Rows from block 3 of a small segmentation model, named by matrix and row number. Each number is 200 + 40 x the weight over its row's rms, rounded and kept within 0 to 999. All counts start at 0.
After each channel's rows are labels from the 100 images, of 14976, where the channel reaches its highest value: "top examples" is what is common among them. Only what is clearly more common there than usual is listed. The data: rosettes with rotational symmetry.
# conv: 3x3 conv (model.enc.1.1.conv.weight, 128x128x3x3, each kernel summed), inputs 0-127

conv.126,165,174,247,148,171,244,197,140,199,127,223,198,228,227,158,195,161,234,216,198,198,136,208,183,188,211,178,167,175,212,141,195,193,193,265,218,131,201,210,340,257,153,177,214,194,236,167,240,217,147,134,164,213,143,189,210,218,270,213,164,200,168,208,188,173,126,188,145,248,173,182,138,220,167,146,254,219,183,180,178,229,175,266,144,151,149,181,208,212,146,160,286,158,180,137,164,290,171,251,176,106,186,236,181,223,143,166,142,238,178,206,177,215,199,214,237,209,234,191,145,176,182,180,111,205,177,173,191
top examples: grey

conv.15,132,192,232,167,198,163,153,188,193,176,239,184,206,167,196,152,210,161,200,218,213,215,193,135,206,258,210,211,174,158,166,166,250,185,309,215,199,212,204,242,210,215,195,209,164,206,286,173,192,184,188,226,237,171,225,199,202,203,174,208,252,182,291,132,259,264,261,202,219,230,179,208,202,227,183,183,212,185,186,177,192,199,164,188,148,182,185,240,120,195,197,245,200,218,182,161,201,144,177,162,209,170,168,13,260,203,173,203,147,216,244,115,199,203,178,139,219,166,195,186,139,131,269,232,156,114,273,197
top examples: grey

conv.105,198,228,224,227,212,326,148,260,235,213,175,203,185,180,156,207,175,178,231,232,207,192,220,153,162,200,191,173,261,232,155,188,204,296,186,246,241,55,221,263,139,200,248,177,159,218,195,208,184,168,224,217,206,276,173,229,124,218,182,209,240,187,141,216,155,192,193,215,224,174,193,157,227,187,232,186,178,198,220,153,260,190,181,197,205,218,174,141,235,207,166,219,327,161,190,144,176,177,260,197,159,51,171,165,214,185,169,195,160,196,194,194,192,204,107,209,187,210,199,194,261,231,214,209,196,169,207,201
top examples: pastel

conv.63,177,259,201,184,174,189,186,178,169,206,98,109,189,224,204,182,155,262,212,188,172,167,204,195,194,124,115,157,124,170,167,148,198,156,222,176,203,140,73,185,232,186,186,230,184,138,171,209,139,198,170,190,179,181,182,129,165,154,149,174,225,172,227,270,187,204,210,211,271,161,207,177,214,194,164,194,212,221,135,173,293,141,221,162,175,165,164,197,306,210,231,204,170,112,199,240,209,142,198,255,209,193,184,229,170,210,211,194,199,95,252,178,202,177,153,242,189,169,207,166,180,243,211,196,186,186,247,230
top examples: vivid

conv.12,200,151,172,225,237,199,183,169,177,193,198,184,207,156,178,250,174,198,186,251,223,259,219,227,167,183,194,185,189,230,279,176,156,207,203,192,211,260,208,151,199,200,223,218,184,189,232,198,173,189,131,229,210,131,200,46,210,199,201,253,266,219,258,193,279,157,192,166,175,179,200,204,199,205,219,187,181,193,185,206,339,179,214,174,153,235,232,156,184,140,176,186,155,208,216,188,210,210,143,181,230,211,132,207,197,229,167,184,161,207,107,175,212,194,217,144,212,232,217,224,209,195,172,215,17,124,250,239
top examples: vivid

conv.64,199,138,175,194,146,160,192,185,122,182,128,138,158,203,174,189,186,199,205,157,133,181,171,186,162,180,135,223,206,146,237,155,130,217,202,185,208,194,120,185,279,136,240,159,163,137,173,230,182,210,187,163,166,129,160,152,190,220,172,137,212,181,256,172,214,250,221,196,151,160,153,182,196,186,160,183,296,243,151,199,237,144,222,101,230,161,203,188,222,164,115,162,203,271,248,155,152,165,188,240,115,254,194,197,201,170,193,143,190,134,214,204,127,215,201,189,136,211,199,162,218,164,170,205,188,168,189,208
top examples: grey

conv.48,130,290,232,159,222,192,158,172,148,182,267,154,216,164,147,177,165,225,183,180,140,190,189,252,102,191,159,211,213,205,195,184,202,146,200,218,197,184,205,157,276,226,262,83,218,161,215,230,158,223,202,186,190,214,203,244,218,150,195,204,228,155,278,253,207,156,157,213,206,177,172,179,157,186,171,101,167,154,209,216,151,238,169,150,230,160,122,286,239,130,299,166,143,172,210,207,163,236,185,207,167,209,244,261,171,223,207,221,218,178,212,143,211,178,240,215,187,166,157,213,171,160,238,149,152,226,221,183
top examples: mirrored

conv.32,201,296,194,237,208,185,206,204,218,232,201,238,237,164,211,297,174,231,182,188,186,204,183,173,205,147,214,190,232,233,180,217,254,179,208,195,215,206,225,197,237,227,186,217,189,246,226,196,244,186,189,139,202,193,182,88,252,214,166,207,259,189,230,246,151,42,175,85,212,171,206,145,194,215,209,195,114,237,192,197,193,234,81,230,172,238,186,227,170,164,177,215,236,124,158,236,204,264,203,134,208,173,204,232,216,160,212,214,94,199,193,177,250,213,179,211,181,182,171,150,181,185,216,225,162,124,248,175
top examples: vivid

conv.114,145,201,129,172,133,192,133,189,195,206,211,153,164,217,188,197,201,232,253,173,149,166,248,169,134,179,184,164,150,230,160,162,251,186,186,154,169,247,116,194,131,148,275,113,191,239,148,206,235,207,196,229,133,206,236,171,211,227,224,156,181,143,203,218,131,179,134,216,191,146,146,149,228,185,193,144,217,165,182,170,185,127,183,154,184,187,131,208,247,180,143,247,239,236,235,291,211,208,234,206,172,155,159,137,178,188,187,215,194,223,249,182,167,218,186,260,114,204,167,243,214,177,160,222,107,195,173,231
top examples: mirrored

conv.59,194,228,145,212,248,203,189,178,257,172,171,150,218,198,176,236,179,213,213,206,185,208,150,187,163,179,211,175,145,185,174,107,253,224,204,199,302,208,110,248,149,226,195,211,169,247,193,207,183,259,186,156,158,127,246,102,159,205,136,301,129,149,216,210,198,192,209,131,211,187,182,192,223,138,160,174,206,181,214,205,191,172,132,240,223,201,157,185,233,234,159,151,241,143,294,280,123,201,244,230,166,175,217,181,174,169,121,182,196,193,158,211,182,178,297,185,167,216,247,217,198,168,167,167,194,238,204,182
top examples: pastel

conv.28,158,188,233,273,211,171,185,220,192,173,202,222,202,154,192,217,207,236,241,194,223,234,185,66,231,202,174,177,160,242,172,192,168,175,241,219,195,224,259,240,184,194,175,202,156,217,237,139,160,208,202,171,208,212,71,144,181,109,178,258,201,188,301,131,116,215,186,217,262,156,213,189,211,184,176,214,170,147,193,152,294,229,172,165,136,237,183,226,151,215,138,173,197,211,167,85,204,125,202,191,205,240,164,188,185,282,178,230,282,216,213,206,217,207,157,193,222,216,184,220,220,186,195,170,169,187,154,178
top examples: grey

conv.19,212,155,165,223,225,206,272,216,261,222,192,203,195,138,202,214,226,188,222,226,166,224,179,155,183,244,202,242,202,240,204,209,252,167,234,143,236,186,186,216,204,201,157,203,157,249,212,94,215,222,157,177,238,238,119,205,78,190,264,200,237,157,252,167,245,246,188,228,217,184,167,157,221,162,242,212,228,228,201,145,198,216,284,163,140,182,194,106,174,157,190,181,152,233,189,248,222,107,239,175,230,174,174,186,211,192,145,237,170,227,168,148,228,181,110,206,170,178,213,149,188,167,181,242,259,77,247,203
top examples: vivid

conv.17,186,182,160,241,222,199,190,188,179,174,201,175,202,274,200,154,152,131,242,157,169,190,182,203,191,164,223,150,195,153,189,147,170,201,236,206,224,194,202,259,183,245,142,274,164,197,267,210,186,219,164,324,249,153,231,191,184,168,206,184,279,181,287,183,195,268,270,141,208,205,186,199,170,197,230,205,132,197,186,215,238,164,225,245,194,168,191,241,171,210,165,220,171,202,205,262,212,159,241,208,234,184,156,127,210,63,186,237,258,206,274,217,208,219,208,156,235,188,204,172,69,197,194,177,177,163,271,211
top examples: grey

conv.1,186,165,176,222,221,196,250,120,168,202,221,182,193,228,130,195,227,193,227,171,214,173,190,163,164,200,198,106,132,192,195,152,284,202,215,101,230,241,191,230,232,183,151,218,189,155,137,126,206,157,166,201,227,235,124,155,188,219,162,186,189,216,192,167,251,205,237,151,290,173,236,130,220,209,187,171,210,159,179,225,172,130,114,187,178,176,172,141,224,182,190,191,183,190,224,249,125,199,158,171,204,204,165,209,176,166,135,154,224,126,270,191,198,146,174,207,163,239,276,202,233,161,287,157,116,186,188,238
top examples: vivid

conv.123,205,218,120,215,260,132,213,211,211,220,253,214,101,222,220,202,161,171,159,228,116,184,180,190,155,204,156,217,171,200,128,200,180,127,249,137,197,144,203,157,210,172,240,186,233,203,215,234,200,197,153,222,128,276,224,216,214,114,168,228,140,245,186,285,186,189,152,205,198,189,162,189,184,205,229,218,178,210,224,191,109,173,252,211,242,229,168,253,169,160,121,201,234,192,238,207,145,176,198,200,164,190,147,196,156,210,179,124,237,288,286,191,234,216,122,181,206,169,237,203,183,275,165,238,168,218,240,235
top examples: mirrored; vivid; ten-fold

conv.34,167,142,147,218,194,223,154,132,248,182,167,128,178,201,192,157,195,167,157,244,199,174,196,169,173,214,194,258,154,145,210,159,110,237,121,160,284,252,134,205,194,226,212,204,210,157,115,191,220,160,125,194,79,207,186,167,219,176,165,255,178,149,223,160,230,147,236,255,174,214,196,164,207,158,183,198,198,103,193,209,288,256,255,221,216,212,121,194,149,208,191,228,191,177,146,237,119,179,185,248,239,175,237,246,178,211,196,188,193,216,219,220,150,209,227,132,154,205,211,136,224,193,210,218,177,200,226,215
top examples: vivid

conv.35,188,123,203,201,195,213,182,183,225,240,202,219,211,182,179,239,194,226,209,178,193,161,176,164,175,203,128,212,217,239,176,228,266,282,246,177,216,150,177,217,224,285,213,181,199,171,193,196,222,200,245,172,234,171,219,134,196,231,192,180,54,160,208,169,194,206,145,253,180,122,181,167,216,225,208,204,103,138,183,228,194,181,125,179,202,233,173,163,203,210,160,189,140,216,202,212,218,171,168,154,164,248,228,235,213,176,138,181,67,210,176,156,275,254,172,299,194,232,174,216,157,213,198,185,280,144,228,258
top examples: dark; vivid

conv.30,184,164,210,167,223,326,194,160,191,215,193,166,204,230,175,214,194,213,220,149,113,252,186,190,270,207,224,179,194,146,178,169,255,262,210,164,222,70,139,199,250,242,137,249,189,243,255,215,209,213,176,242,197,136,199,120,123,281,207,159,242,212,225,236,154,211,177,247,193,147,204,258,200,184,170,204,221,221,170,189,255,250,116,185,178,188,173,172,237,158,220,197,269,166,198,165,230,172,196,279,231,153,200,236,215,201,122,230,205,197,154,202,236,245,242,195,177,192,207,182,149,198,179,201,167,209,295,204
top examples: pastel

conv.89,184,160,162,196,157,174,224,256,168,189,202,194,182,199,245,163,212,197,190,153,212,260,198,199,189,184,218,187,183,135,214,134,230,200,203,139,160,189,136,226,178,211,241,210,244,245,139,204,167,250,287,208,231,160,204,219,221,97,262,180,155,187,146,147,198,201,228,162,205,201,174,237,151,252,111,160,208,88,187,116,277,224,206,231,216,196,172,207,283,236,225,223,208,228,241,158,211,145,284,191,149,182,97,210,168,240,153,173,158,175,177,121,189,199,206,116,177,236,178,169,199,165,205,236,155,212,228,210
top examples: mirrored; dark

conv.10,189,155,200,185,182,115,216,181,196,227,234,192,231,163,236,198,223,231,234,275,160,233,203,182,230,177,163,172,198,142,109,208,140,175,275,176,238,178,181,232,129,180,248,241,173,239,251,165,192,175,162,187,170,217,185,141,176,22,225,213,163,163,171,242,180,137,205,191,183,230,199,194,234,197,180,172,175,153,168,171,227,225,242,217,187,205,192,258,184,173,198,223,133,168,193,196,222,158,248,191,184,281,236,198,233,200,286,229,208,234,250,152,211,224,172,215,224,228,61,162,178,202,228,212,198,182,283,203
top examples: pastel

conv.26,123,220,212,238,197,225,157,149,240,163,150,136,219,208,226,183,216,155,235,193,196,172,197,243,230,195,144,163,231,187,199,169,175,196,184,167,229,195,104,205,102,199,289,179,184,149,271,160,164,249,126,201,210,233,205,168,170,162,216,235,144,116,173,193,165,165,182,150,178,210,140,238,215,196,241,213,220,221,186,167,248,194,184,154,212,204,165,178,212,202,279,360,219,201,195,164,162,167,266,194,161,180,186,220,140,227,211,257,205,153,247,152,176,159,247,151,166,180,177,170,171,221,150,267,263,197,199,184
top examples: vivid

conv.83,158,213,210,135,258,213,166,147,164,201,173,144,155,254,218,202,175,219,178,153,162,203,169,140,195,178,166,191,192,247,171,179,230,217,213,152,220,189,157,296,220,196,142,209,169,205,266,235,254,164,180,137,180,139,238,207,184,200,131,198,218,179,230,158,301,168,205,247,258,166,219,202,261,181,155,178,129,184,189,256,117,269,151,179,217,204,185,213,242,177,132,148,149,184,218,186,184,150,212,227,143,224,164,181,230,166,203,137,184,152,231,208,114,237,225,230,222,242,153,163,180,180,226,198,134,185,128,298
top examples: grey

conv.94,191,191,226,210,179,168,287,184,254,200,175,189,205,186,186,226,218,220,208,227,190,257,250,199,176,214,179,177,222,220,307,160,184,118,220,180,247,135,177,200,111,234,213,233,189,152,212,210,143,227,121,165,194,123,171,204,181,156,168,261,225,160,231,181,225,140,191,175,187,208,185,123,178,224,180,171,165,223,160,178,188,152,160,158,189,251,246,244,259,186,139,344,172,113,171,222,156,158,198,167,218,195,207,215,165,168,129,152,212,157,219,96,255,164,212,201,198,192,226,224,166,230,218,158,210,222,151,234
top examples: dark